Rows from block 2 of the text encoder of a small contrastive audio-text model, named by matrix and row number. Rows with one number belong to one neuron. Each number is 128 + 24 x the weight over its row's rms, rounded and kept within 0 to 255. All counts start at 0.
After each neuron's rows are labels from the 100 texts, of 14848, where the neuron reaches its highest value: "tokens" is the input token at the peak. Only what is clearly more common there than usual is listed. The data: songs of 200 made-up bird species, synthesised, often over outdoor noise.
# fc1: MLP up (text_encoder.blocks.2.mlp.fc1.weight, 1024x256), inputs 128-255
# fc2: MLP down (text_encoder.blocks.2.mlp.fc2.weight, 256x1024, transposed), outputs 128-255

fc1.596 [138 100 171 149 120 135 163 122 129 158 110  95 102 151 129  92 146 148 142 142 109 169 141 131 122 101  96 145 129 108 159 130 111 130  95 118 145 125 176 145 120 110 162 120 119 193 144 117 126 122 125 146 116 143  86 121 115 175 111 158  99 121 140 154 177 122 142 170 123 111 128 137 128 114 137 161 139 111 150  80 131 129 106 154 134 121  65 186  47 124  99 121 121  85 106 125 110 147 125 127 141 100 130  76 145 126 130 170 118 122 128 115  86 146 147 112 133 141 142 184 151 114  69 175 168 130 125 103]
fc2.596 [165 137 128 104  83 110 156 128 145 161 131 126  98 150 137 129 115 106 140 130 141 107  99 107 122  85 136 100 121 153 131  89 161 122 143 109 124 152 116 111  85 119 133 133 120 108 127 137 120 124 154 113 140 126 144 110 186 137 129 127  85 135 123 150 159 156 157 118 130 154  96 131 109  69 111 118 139 132 125 167 137 117 154 160  71 131 106 128 121  74 136 124  79 137  94 128 114 157 133 128 119 122 167 123 165 117 118 103  99 126 119 123 144 152 161 135 105 120 109 151 124 135 116 171 137 175 130  78]
tokens: "5"

fc1.693 [114 146 115 163 113 136 144 136 105 163 143 111 114 109  96 137 152 108 128 152 129 157 145 110 159 206  89 107 118  99 151 115 144 161 131 102 110  99 123 116  83 146 105 109 150 126 150 166 141 167  91 105 108 130 116 147 107 155 114 159 120  96 167 114 148 121 113 111  99 127 138 140 115  89 137 103 152 111 132 156 100 148 158 197 133 101 147 115 124 150 149 117 136 108 144 135 199 118 142 135 121 151 129  73 113 116 106  88 149 105 102 163 125 152 113 146  81 160 150 142 148 123 138  98 138 126 117 151]
fc2.693 [146 142 120 119 100 123  88 145 137 139  94 130 128 109 104 132 115 149 166 116  77  95 143 100 137 159 147 138 120  91 142 156 122 133  90 179 128  98 136 155 114 153 137 121 108 155 162 122 106 141 106 132 113 133 114 124 164 128  97 131  93 144 147 154 188 118  99 127 152 134 106 116 131 125 148 137 130 171 138 128 122  97 152 148 142 129 120 141 110 162 135 159 143 137 111 153 134 173 135  93 163 101 129 151  96 136 147 139 138 101 118 142 125 107 105 176  82 117 104 116  79 125 123 111 110 141 108 113]
tokens: "3"; "4"; "2"; "5"

fc1.722 [177 144 145 101 126 145 133 149 120 119  88 135 178  99 100 177 121 115 110 151 139 123  95 145 150  97  73 179 136 102 140 116 111 109 102 122 162 150  90 141 139 158 106 111 116 133 181 122 104 117 139 117 110 109  76 151 114 174 109 107 118 111 139 130 164 129 141 115 109 126 123 137 168 147 127 156 131 131  89 128 155  89 120 166  86 145  80 138 115  92 142 138  90  64 131 130 114 146 173 165  93 123 129 126 107 157 105 129 116 147 103 122 160 152 111 151 147 101  96 151 113 149 168 125 130  92 115 117]
fc2.722 [162 129 134 137 139 141 139 140 116 113 117 134 124 120 115 122 114 105 127 128  76 132 114 163 140 146 154 159 155 121 134 116 133 128 104 124 161 131  78 117  93 167 135 159  99 146 156 127 143 134 151 107 119  95 128 166 144 144 162 110 161 120 126  91 103 187 123 150 121 152 163  93 161 107 137 141  95 138 150 120 109 100 149 144 163 107 119 101  91  96 143 140 113 101 128 119 124 155 119 137  93 172 107 141 124 127 128 120 119 158 158 158  91  92 107  90 151 146 126 119 104 128 118 113 147 107 106 190]
tokens: "click"

fc1.76 [142 161 130  93 109 151 118 130 127 148  89 159 128 145  78 121 150 133 130 115 143  91 138 127 164 164 153 141 124 123 128 122 135 105 126 131 138 118 158 152 166 117  83  95 129  89 134 111 129 117 116 121 143 136 161 119 127 160 121 132 149 113 102  84 140 142 155 116 152 130 127 126 138 130 172 108 159 127 100 121 124  97 105 114 167 152 132 131  91  99 155  99 134  96 154 102 122 129 131 129 118 147  99 120 130 130 117 108 101 127 123 113 150 155 100  91 113 123  99 123 113 171 238 105 111 131  94  81]
fc2.76 [117 146 152 131 132 147 103 153 120  95  95 100 130 103 134 141 142  99 134 140 155 173 143  89  90 181 144 103  91 100 128  81 102 113 123 104  88 147 115 138 114 159 137 115 132 160 147 108 125 142 105 115 124 100 147 113 108 123 131 109 155 142  98 149 126 133 122 125 117  89 128 143 128 184 159 114 100 126 139 101 116 162  98 129 135 149 119 101 119  89 172  75 132 107 114 130 140 176 164  69 136 175 153  98 141 120  83 105 164 123 145 141 127 110 113 123 131 143 105 104 118 141 122  90 124  85 110 147]
tokens: "click"

fc1.109 [196 124 161 116 134 154 122 128 130 122 137 110 134 144 114 135 111 133 106  78 150 118 135 125 166 149 139  97 108 147 124 157 128 152 136 161 119 156 127 168 183 151 148 107 105 151 130 186 164 145 143 149 138  87 121 119 123 100 130 117 116 128 114 137 142 108 104 132  77 123 109 159 103 111 153 120 110 129 144  78 138 116 104 164 187 104 116 111 100 115 120 170 167 156 124 103 132 149 180 132  98 157 150  98 138  86 169 136 137 117 145 121 139 103 128 146 140 112 133 109  88 140  96 118 154 104  92 143]
fc2.109 [121 144 141 110 150 141  99 117 103 113 129 114 126 108 127 161 121 172 134 107 137 131 125 130 167 129  75 113 121  99 110 142  99 123 111 107  97 123 164 133 145 103 166 147 157 167 138 100 172 124 120 120 166  63 121 180 158 139 114 106 154  88 127 131 156  90 128 113 127 126 130 112 140  94 180 145 144 137 133 136 133 108 150  88 123 104 134 207 161 146 141 125 137 128 147 123 173 102 127 125 136 114 110 108 103 137 114 110 154 133 125 139 114  94 185 128 160  69 142 123 171  82 133 123 122 155 117 136]
tokens: "click"; "upsweep"

fc1.705 [111 109 120 132 121 126  98  44 113 110 189 128 135 128 139  77 133 141 117  96 153 106 148 138 124 152 113 127  80 112  91 134 100 129 144 101 114 106 111  85 128 111  99  87 117 124 161 112 118 133 136 123 156  78 141 123  98 120 126 116 178 119 130  78 148 143 174 129 117 123  83 105 137  85 150 111 100 105 102 112 123 151 132 124  99 120 173 162 117 134 117 131 116 142 169  66  59  93 151 147 119 142 125 119 171 101 120 112 136 122 162  99 120 142 138 128 125 160 141 115 132  92 109  98 176 144 106 112]
fc2.705 [157 132 139  96 111 113 158 123 111 131 131 140 187 110 123 108 139 130 126 153  78 122 150 158 139 139 134 108 150 113 135 163 137 123 132 154 135 141 141 120 100 124 117  79 123 115 122 122 134 113 116 174 108  97 186 149 106 127 149 122 155  99 155 106 133 129 141 108  67 149 117 161 118 112 136 112 124 147 150 107 142 174 152  98 121 130 110 133 126 136 106 132 108 116 255 128 103 108 126 129 133 125 186 120  93  89 124 160 118 146 137 129 144 104 131 153 141 145 132 115  93 105 113 131 165 114 122 127]
tokens: "warble"; "downsweep"

fc1.673 [147 157 137 125 135  78 119 105 132 127 121 153 123 134 125 132 126 109  63 132 111 132 159 110 153 132 128 136 101 128 128 124 139 149 117 145 172 138 146 141 164  89 131 157 109 133  83 113 126 132 124  94 129 116 116 152 135 113 154 125 159 129 113 115 107 105 123 119  97  94 156 146 147 196 103 120 139 106 148 125 112 120 143 136 103 137 128 126 149 116 116 169 101 106 106 121 125  78 168 138 150  94 141 120 154 115 115  67 125  90 120 138 117 119 118  73 158 130  98 109 154 134 137 106 154 132  86 157]
fc2.673 [114 179 112 115  95 119 152 136 119 145 133 139 162 110 117 147  94 144 138 168 116  88 140 132 120  76 132  87 142  96 195 150 122 147 124 169 141  93 145 123 137  84 118 121 128 128 100 123 150 173 146  77 119 120 124 127 122 122 157 130 123 160 110 108 126 136 146 131 131 100 147 110 168 147 117 121 125 160 111 127 106 125 109 122 159 136  83 100 128 101 151 118  87 202  68 130 146 118 123 120 158  99 161 137 141 105 154  82 132 108 113 149 134 168 133 154 158 109 125 126 128 144 132 119 130 150 125 148]
tokens: "rain"; "over"

fc1.445 [110 121 116 141 117 110  99 108 119 130 107 128 103 115 121 156 117 107 107 103 125 138 119  94 145 120 123  98 143 133 147 117 180 134  83 162 133 135 133 130 118 135 102 125 128 149 109 130 138  68  90 101 140 108  78 122 128  87 116 153 126 116 144 112 138 132 150 121 106 118 140 126 146 110 151 133 132 146 147 136 184 117 116  85 152  91  96 152 176 123 139 105 186  97 143 126 137 102 149 138 114 126 139 116 122 124 127 146 127 117 136 112 113 131 154 150  96 124  98  81 181 174 141 123 111 153 133 145]
fc2.445 [ 85 170 142 100 105 121 105 104 122 135 143 110 108  93 140 128 174 102 156 113 123 134 148  80 165 123 120 125 116 146 125 129  94 104 169 121  61 160 126 121 112 146 122 135 133 132 128 169  88 137  85 125 110 114 163 168 116  98 142 109 176 110 133 143 116 123 153  97  88 148 100 102 122 126 151 107 123  93  93 119 147 128 111  89 118 119 125 151 112  92 139 135 107 139 145 149 125 134 164 142 118  90 176 118 152 172  65 123 166 132 119 104 161 123 111 137 148 143 142 102 123 122 137 128 124 165 171 162]
tokens: "click"; "note"; "harsh"; "dip"

fc1.173 [140 146 133 154 144 118 188 149 121 138 131 125  93 123 128 117  93 157  96 108 149 111 120  99 164 121  96 154 135  78 134 110 142 139 127 142 131 162 135  97 138 118 136 139 158 129 159 109 155 124 110  86 164 125 148  96  87 188 112 186 112 136 169 113 140 156 112 108 110 117 110 129 113 116 137  95 150 125 132 123 119 168 129 149 122 174 116 136 104 108 106 191 120 121 158 109 189 141 127 136  67 112 136 132 153 112 135 143 145 101 111 149 147 156  86 120  92  97  78 198 159 108 115 137 130 122 111 131]
fc2.173 [146 131 115 140 147 139 163 132 137 130 130 126 119 131 141 118 130 145  80 164 112 142 150 145 149  90 142 118  98 123  80  85 115 143  93 131 133 119 128 132 148 129 133 118 153 143 145 138 110 109 111 151 155 132 145 120 147 108 140 142  88  98 156 112 120 153 117 139 107 106 111 166 136 111  83 104 134 159 161  76 117 132 116 113 116 116 145 127 191 169  91  95 145 140 123 128 112 130  63 126 140 165 135 166 132 113  89 170 132 151 124 162 189 159 106 141 146 109  58 129 118 164 136 109  86 126 140 117]
tokens: "click"; "3"; "5"

fc1.192 [118 141 118 110 126 198  97 134 110 104 133 109 123 108 182 130 118 154 133 144  87 103 132 115 114 148 120 190 142 127 141 104 127 123 134 118 104 106 131 109 164 137 128 122 123 173 139 114 106 123 182 150 125 153 127  96  95 138 129 129 142 113 116  94 159 110 136 131 150 134 133 148  95 141 145 106 126 140 120 147 137 142 104 135 130 129 157  75 100 132 158 151 136  95 160  98 111 134 119 154 119  80  84 202 145 128 159 106  97 136  96 123 115 131 116 136 117 116 133 109  86 132 143 121 137 101 124 111]
fc2.192 [136 124 102 114 137 134 126 136 108 145 129 109 123 119 110 130 119  97 124 122 144 117 118  93 170 127 102 137 159 130  91 138 138  96 131 113 170 128 130 155 137 122  54 111 124 167 144 140 119 107 128 145 149  90 162 148 129 145 114 120 142 130 105 115  95 143 124 197 116 166 100  97 155  99 134 144  73 114 113 152 123 186 142  94 110 120 180 159  97 116 135 114 138 113 127 134 124 162 107 121 107 138 133 119  91 139 132  90 114 140 171 141 159 137 148 115 101 150 107 117 119 117 121 138 156 163 104 148]
tokens: "3"; "downsweep"

fc1.450 [134 168 126 120 145 126 105 116 135 153 118 121 118 146 141 109 150 156 107 145 130 147 122 151  92  78 154 131 117 144 110 146 133  76 152 108 142 133 147 144 116 120 148 138 113 148 121 119 118 152 136 160 154 156 138 141 118 148 117 160 132 162 132 147 108 132  89 161  90 175 116 108 117 117 153 124 175 151 122 141 114 173 122 128 177 125 159 110 116 164 141 130 108 147 120 119 104 179 136 140 135 125 121 153 108 125 123 118 109  89 148 131 136 146 156  67 136 130 107 124 134 181  96 120 157 154  77 129]
fc2.450 [141 139 129 136 121 124 111 112 122 121 107  74 130 152 106 104 122 117  66 127 145 150 115 151 125 178  85 113 145 112 141 154 135 122 136  59 160 129 127 157  91 118 152 117 128 149 151 151 140 123 108 175 171 129  83 172  77 123 108 123 118 102 114 124 155 139 121 112  85 118 145 128 169 132 107 163 157 118 144 114 124 134 145 116 111 136 167  88 158 142 145 114 130  99  97  98 126 138 105 124 122 131 162 164  93 129 104 132 105  99 142 104 127 166 106 117 119  93 123 138 171 121 125  82 146 137 154 141]
tokens: "5"; "steady"; "4"; "6"

fc1.187 [ 90  77 128 128  96 158 145 114 119 178 126 110 135 130 125 136 117 126 124 160 147 152 138  91 103 152 125 137 159 128 144 166 105 181 113 128 121 129 134 132 144 118  92 130 113 143 146 148 113 116 114 121 143 122 134 144 125 121 149 154 133 107  96  94  73 158 118 131 146 119 177 105 142 142 176 153 129 122 148 154  94 114 190 160 149 175 117 103 108 104 105 118 111 148 131  68 136 108 124 142 125 158 175 119 119 150 138 168 132  91 144 112 134 162  79  85 138 165 134 113 147 153 134 125 132 114 138 161]
fc2.187 [101  85 114 129 118 130 167 130 123 140  92 135 135 139 128 155 109 129 114 156  99 121 101 128 157 128 155 139 146 164 113 135 102 164 120 135 128 128  99 139 105 137  56  93 115 170 141 103 134 150 120 113 130 139  82 142  99 150 141 139 139 148  90 164 135 156 131 157 130 127 159 157 153 151 134 131 141 130 156 170  86 151 115 115  95 165 142 103 140 132 122 148  80 135 159 113 123  90 134 119 172 123 172  93 116 139 178 148 121 126 104 158 106  96 105 114 107 111 135 112 135 129 136  95 127 115 186 119]
tokens: "click"; "4"; "downsweep"; "dip"

fc1.464 [148 191  98 118 137  76 136 134 144 141 114 113 144 107 153 139 142  95  88 127 117 137 149  94 144 124 134 129  89 129 137 125 125 152 142 136 167 169 110 107 141  91 172 163 122 127 108  90 115 116 135  70 172 107 124 111 117 101  99 102 106 106 110 128  85 119 120 119 148  70 156 139 131 185 133 149 128  93 142  98 106 116 155 122 103 156 134 132 150 118 134 166 119 133 103  74 111 112 144 127 164 110 156 140 164 100 111  76 112 111 130 140 155 158 161 120 132  97 121 115 140 122 120 133 121 144  90 148]
fc2.464 [120 157 105 133 100 125 175 141  87 161 122 159 157 108 121 159 104  98 122 170  87  97 146 110 124  50 126 110 137 106 152 150 117 147 132 150 131 119 126 147 131 114 148  93 154 132  78 138 153 163 149 108 130 135 142 108 122 111 141 114 113 173  65 125 125 102 132 114 118  92 169 123 136 155 116 103 108 139 132 136  95 148  73 127 178 147  90 130 106 121 136 125 117 170  72 113  75 128 122  99 138 130 186 142 128  85 147  74 132 130  98 158 146 142 141 120 147 129 104 127 121 148 150 121 128 132 126 129]
tokens: "rain"

fc1.686 [158 155 121 106 162  81 161  74 138 112 127 122  94 105 143 134 121 118 103 129 140 162 107  80 112 168  94 121 123  99 155 132 102 118 111 163 115 126 151 179 132 123 139 159 149 133 101 139 135 140 164 118 117 141 166 130  86 131 143 118 143 116  98 126 109 148 121 106 133 147 125 127 137  75 125 138  92 126 129  99 130 124 162 132 149 130 155 143 136 114 117 119 153  78 135 112 127 111 125 121 151 169  92 153 163  99 112 108 109  78 110 124 138 152 129 105 116 113 144 153 128  91  74 163  74 120 147 141]
fc2.686 [140 148 108 101 140 148 122 125 153 137 157  99 104 140 119 130 117 142 166 127 124 155 129 110 157 114 108 122 148 136 130 139  95 135 146  93 113 132 119  64 141  69 157 101 127 149 112 124 157 148 123 138  93 176 165 166 138 138 113 104 138 136  96  92 132 123 140 136 125 118  75  83 132 149 109 138  77 131 178 131 144 154 122 127 137 139 102 140 129 129 116 106 175 143 151 150  96 114 156 155 101 159 100 137 131  92 109  86  89 133 122 159 152 124 103 108 114 152  97  99 103 135 121 123  98 121 152 141]
tokens: "5"; "upsweep"; "warble"; "note"

fc1.610 [123 142  97 124 135 125 140 148 142 147 150 127 135 101 148 116 136 127  81 147 109 153 102 135 150 144  62 131 106 108 140 124 116  94 140 113  83 132 107 107 106 120 130 145 142 143 108 150 135 115 108 111 133 137 126 130 126 136 122 179 133 108 169 152 143 146 133 120 135 166 174 129 103 102 127 141 126  97 117  76 142  99 150 111 143 144 116  89 160 158 123 113 144 178 123 109 162 129 144 121 124 139 103  87  95 148 146 119 145  77 141 136 109 134 136 166 159  98 139 129  99 139 135 144 151 139 110 141]
fc2.610 [130 104 119 121 100 112 111 112 111 151  88 115 142 126 118 127 144 142 143  85  85 137 134 133 174 143  93 106 124 123 105 109  97 129 122 125 179 130 114 130 115  97 112 150 138 150 137 138 142 192  99 157 126 127 100  85 162 157 112 166 119 122 159  91 155 140  97 148 132 150 114  92 113  79 134 148 115 170 152 128 108 118 195 142 164  89 108 118 104 158 102 148 171 117 100 152 133 113 146 102 168 163 108 174 126 130 128 103 171  97 109 158 142 146 129 146  93 148  96 157  97  91  87  97  80 155 101 123]
tokens: "3"; "4"

fc1.563 [148 147 100 132 168 111 122  89 118 124 109  99 145 130 137 101 117  97  93 103 116 140 133  88 149 115 125 109 145 109 152 156 116 114  84 107 152 156 103 153 158 111 138 147 111 170 102  96  96 169 159 111 130 109 129 125 133 111 159 132 116 155 132 119 121 114 142 158 148 118 170 131 149 152 114 132 116 109 120 163 106 142 154 118 124 135 125 106 128 144 165 139 101 129  86 117 117 125 151 177 136 118 164 152 117 119 133 114 145  89 117 138 122 123 141 125 126 156  82 113 144 156 139 110 124 103 120 135]
fc2.563 [136 104 144 131 179 154 147 116 144 127 119 132 121 167  90 135 116 149 159 124 116 132 173 105 177 108 144 136 129 141 136 165 100 139 132 165 117 135 184  74 144  75 109  85 155 134  95 132 140 194 150 141 117 142 112 134 143  95  91  97 114 155  81 123 159 131 161 150 130  76 150 116 166 174 165 137 108 137 102 116 147 116 118 132 118 123 101  80 125 115 109 130 105 141 121 141 129 103 112 148 131 127 135 149  84 128 142  87 134 115 126 129 112 147 146 110 142 129 118 120 153 140 136 156 109 144 113 130]
tokens: "rain"

fc1.167 [154 135 107 136 153 153 129 144 114  83 134 117 124 121 126  75 133 132 200 123  95 122 111 110 128 107 145 123 152 131 143 132 120  60 113 130 121 109 104 139 148 107 110 110 122 107 144 123 164 126 119 108 114 109 169 158 119 134  86 120 167 118 126 114 139 123 118 149 122 147  87 155 105 147 124  81  96 148 139 106  92 122 142 104 146 138 135 109 135 120 121 170 179 128 109 143 103  96 129 118 163 139 132  85 121 107 127 106 143 143 138 139 152 164 135 171 132 157 120 176 103 126 168 132 111  94 142 128]
fc2.167 [146 170 140 140 137 142 138 167 150 121 117 122 127 127 133 126 101 138  94 121 165 109  93 139 132 104 154 151 103 131 112 125 138 115 136 146  97 119  90 162 150 187 146 127 139 169 157  78  98 126 125 133 151 162 154 112 127 146 131  90 179  94 147 151 141 135 132 124 147 170 118 163 113  86 134 107 144 115 165 133 138 126 136 158 137 111  82 128 132 104 140 181 109 131 102 114  76 116 114 137 116 161 132 119 118 155 137 120 107 103 127 103 152 128 112 187 135 111 134 165 123 129 118  92 108 128 135 145]
tokens: "3"; "warble"; "4"; "upsweep"

fc1.503 [140 178 131 118 144  98 126 132 124 162 122 135 141 135 157 140 132 114  81 119 121 130 145 105 164 142 134 133  96 130 148 131 140 143 127 130 151 150  84 118 151 105 155 103 150 119 103 125 104 125 139  69 142 106 126 136 115 103 132 125 117 149  81 127  92 126 137 149 138 102 136 149 136 177 106 119  98 119 140  91 123 102 138 133 103 120 127 102 121 117 137 152 105 123  53 126 116 119 127 130 150 140 135 144 149 111 113  94 154 104 149 175 149 125 133 122 111 117 100 126 150 138 100 107 133 153 104 168]
fc2.503 [110 164  91 125 117 119 150 149 105 160 140 132 147 141 116 124 126 119 127 168 104 124 129 101 141  88 146 121  92 106 138 155 108 147 146 173 119 152 130  73 148 120 134  89 118 168  93 118 123 178 156 113 109 149 122 140 140 111 116 122 103 167  76 110  99 149 138 140 112  78 142 112 143 153 132 110 110 102  95 116 105 133 139 139 137 133 127 115 112 104 145  85 100 170  94 133 111 117 148 135 131 133 178 112 138 113 103 128 114 101 126 169 147 131 138 149 150 127 114 143 144 162 134 107 127 138 121 170]
tokens: "rain"

fc1.24 [ 66 158 125 140 142 105 121 158  87 138 151 123 166 127 149 141 137 130 127 123 160 172 111 114  93 134  93  99 142 130 154 106 154 158 150 134 120 159 154 121 105 130 160 130  68 150 106 171 133 104 110 152  93 123 140 120 111 120 104 155 121 119 129 126 122 156 125 148 140  95 108 120 110 100 150  91  80  95 121  93 123  88 162 107 122  75 107 142  73 124 158 127 170 131 122 127 117 152  99 136 116 106 167 108 126  97 125 142 111 135 132 148 153 128 156 118 119 165 168 171 130 163 130 104  92 138 134 127]
fc2.24 [100 154 112 203  77  93 115 118 155 140 163 133  84 144 121 109  94 146 147 149 123 121 124 117 143 132 161 100 159 140 114 116 125  96 176 138 180 130 147  98 127  96 149  92 117  84 164 117 111 119  84 121 137 136 150  72 144 138  73 172 116 124 174 154 127  91 118 132 146 115 157  77 150 106 124 158 119 142 124  84  84 145 159 148 128 126 182 106 147 138 104 143 131 115  93 103 121 127 127 118 136 124 157 130 139 147 112 118 130 136 128 126 120  99 111 153 115 120 161 146 160 150  92 156 161 145 120 117]
tokens: "5"; "dip"

fc1.143 [113 132 145 103 109 125 186 115  89 105 121 138 115 146 139 125 135 150  97 163 137 128 103 111 189 157 151 136 140  95 127 133 115  85 125 139  95 122 142  97 102 103 149 110 115 113 145 142 101 142 138 130 123 108 113 118 155 154  98 102 157 115 123 146 119 139 148 118 106 103 119 164 148 156 168 151 172 109 113 127 124 114 146 140 133  91 164 141 136  92 206 118 146 114 136 144 110 129 118 131 127 132 136 171 114 110 111 117 140 168 133 118 150 108 128 117 103  92 133  69 102 165 141 127 132 184  85  99]
fc2.143 [142 126 139 140 160 136 132 128 135 108 130 115 175 149 133 131 136 143 163 186  93 125 123 136 130 134 124 137 141  82 155 115  83 155  86 103  77 121 146 146 133 112 121 101 140 133 116  64 118 142  84 149 128 137 153 135  78 128  91 114 145 107 129 100 133 152 111  93 140 145 121 116 102 134 120  89 130 143 190 143 141 158 144 125 120 140 164  71 112 147 109 157 133 116 114 157 165 131 105 117 129 152 130 134 132  97 103 144 173 116 139 100 127 124  90 104 161 133  94  98 131 125 128 148 112 145 101 155]
tokens: "5"; "arch"

fc1.282 [122 144 109  59 112 113 155 132 119  94 141 137  91 128 150 144  70 116 121 150 113 155 129 116 107 152 162 147 130 128 139 141  96 138 122 152 125 121 113 133 130 142 131 108 121 168 161 109 166 112 131 133 134 110 114 145 149 181 116 113 136 110 135 118 128 146 141 128 155 193 140 140 138 116 154 127 154 104 134 126  88 105 111  95 152 151 153  59 135 157  91 170 110  94 144 161 116 117 133 108  94 127 127 120 108  87 110 129 116  87 166 147  98 142 117 104 129 107  93 152  82 110 130 107 138 108 127 132]
fc2.282 [137 126 173  95 165 150 174 191 144  95 109 144 124 143 122 157 114 138 119 147 122 130 121 124 133 118 187 118 107 188 110  72 143  80 140 117 112 130 100 164 161 142 124 122 150 123 173 111 130 111 139 117 144 141  92 138 107 122 152 103 145 139  85 149 104 126 109 136 161 133 111 127  97 180 124 147  53 177 133  96 145 101 138 150 127 131 108 115 163 104 139 178 100 133 115 120 136 149 138 139  77 133 107 103 122 123 151 113 131 145  91 154 124 155 115 119 109  86 126 121 126 128 100 114  68 121 135 133]
tokens: "warble"; "arch"; "buzz"

fc1.524 [132 110 174 134 110 127 116 104  90 118 124 105 121 112 128 130 210  95 139 138 104 163 117 131  88 117 129 124 147 105 115 136 141 125 119 124 128 149 120 120 124 122 182  96 160 131 124 121 144 131  92  90 134 148 156 110 133 154 126 128 141 134 132 126 104 133 110 123 172 104  93 148  86 130 156 147 112 106 116 183 128 156 122 163 135 139  92  85 132 158  95 169 143 135 113 142 127 170 126 141 140 170 124 113 130 143  99 109 128 160 157 140 156  86 138 142 133 129 104 191 145 158  91 139 121 147 128 124]
fc2.524 [146 108 116 151 155 123 106 146 119 123 112 129 111  85 140 167  90  78 138 140 135 130 113 167 165 106 145  97 133 152 133 129 109 145 123 110 122 137 153 105 137 117 157 109 162  90 143 158 113 109 194 104 152 117 142 136 130 121 137 128 123 132  86 110 142  87 111 129 120  88 155 155 132 134 109 156 121 150 108 109 113  81 152  84 135 151 113 137  82 133 130 120 180 172 134 140 111 127  97 204 161 157 136 100 140 149  92 149 123 152 109 119 136 148  94  86 172  53 126 133 126 199 143 118  93 145 137 110]
tokens: "click"; "harsh"; "upsweep"; "3"

fc1.562 [136 172 116 153 156 143 142  75 122 144  95 129 125 123 137 146 107  89  77 114 111 148 121 119 155 107 124 135 149 126 161 163 139 135 103 115 162 169 100 122 100 112 136 148 136 148 120 131 105 168 156 101 166 137 116 144 163 129 148  78  72 145 103 119 144 126 136 146 132  76 168 148 116 168 110 137 155 165 113  99 123 142 125 129 111 125 118  94 138 129 143 174 120 160 108 114  92 101 172 147 108  86 140 129 101 128 149  68 147 100 108 148 148 146 117  94 127 115 129 121 147 139 113 126 158 120  98 147]
fc2.562 [128 109  90 121 135 145 138 140  92 131 120 169 108 101 117 138 115 116  98 140 101 131 139 127 154  84 150 122 114 121 120 167  96 125 158 163 129 173 131  82  97 124 102 131 139 157  90 109 128 175 155  79 135 143 138 131 146 132 156 126 130 168  83  84 165 134 134 128 119  86 176 115 177 148 123 113 148 123 101 110 143  96 142 128 132 145  99  91 145 128 142 135 101 164 139 122 144 117 139 120 130 133 170 131 105  95  99 121 121  97 176 178 134 128 118 150 122 137 118 122 136 132 124 109 121 105 136 143]
tokens: "rain"

fc1.210 [125 148 140 128 104 128 115 120  94 112 115 157 158 191  98 130 126 116 118 115 125 101  97 102 137 132 115  79 138 113 126 146 133 124 124 115 126 112 113 101 136 112 124  98 158  56 143  86 121 158 135 173 146 165 100 121 158 142  86 135 109  86 101  85 100 168 149 126 102 150 144  92 127 118 188 159 103 135 110 106 126 152 124 109 170 147 154 118 114 132 163  82 136 130 134 100 129 146 119 121 150 138 111 199 171 125 110 134 140 143 126  97 129 135 125 130 110 102 129 104 152 152 113 128 117 150  91  82]
fc2.210 [160  99 144 155 135 163 132 125 148 123 128 105 155  88 152 125 135 167 132 114  90 146 128 117 144 143 171 122 134 121 189 128 139 113 115 131 111  99 106 120 114 136 135 109 115 139 120 104 162 112  96 149 109 169 146 103 148 148 121 123 150 104 107  88  97 116  85 175  97 145 165 126 108 107 123 145  75 110 149 131 110 133 139 133  93 146 137  79 137 109 174 161 119 114 117 166 121 138 120 111 115 104 115 126 122  76  57 126 139 117 136 115 121 132 107 103 125  98 143  76  81 116 129 112 157 142  93 165]
tokens: "5"; "6"

fc1.533 [101 134 147 141 172  93 145 117 133 135 110 132 136 125 101 133 132 150 102 182 111 143 126 129 146 126 116 119 143  85 131 109 121 132 157 135 158 141  97 133 149 148 170 107 123 143  91 126  58 101 152 119 129 115  99 101 133 164 127 182  86 139 123 166 159 126 124 172 127 130 174 143 131 100 129 132 136 157 160  94 139 124 131 139 106  88 122 127 123 151 132 124 129 146 120 121 130 134 143 109 147 142 104 129 124 158 145 169 128 124 145 107 124 106 112 160 181 100 140 135 106 115 125 178 120 135 136  87]
fc2.533 [ 96 151 117 138 108 119 180 157 173 166 153 101 119  99 105 108  98 137 137 158 123 149 121 102 142 125 111 162 133 147 150 111 116 140 168 100 105 179 170  70 135 132 140 128 133 100 116 122 129  95 144 145 138 127 159  95 161 166 148 144  75 123 147 151  95 120 102 130 103 155 143 148 129  86 135 119 130 144 136  98 126 127 124 117 143 129 112  99 161 148 148 153 125  93 117 115 125 134 137 137 117 177 149 159 118 109  93 140 101 141 104 101 124 146 122 170 125 124 136 120 141  99 119 171 152 203 128  85]
tokens: "5"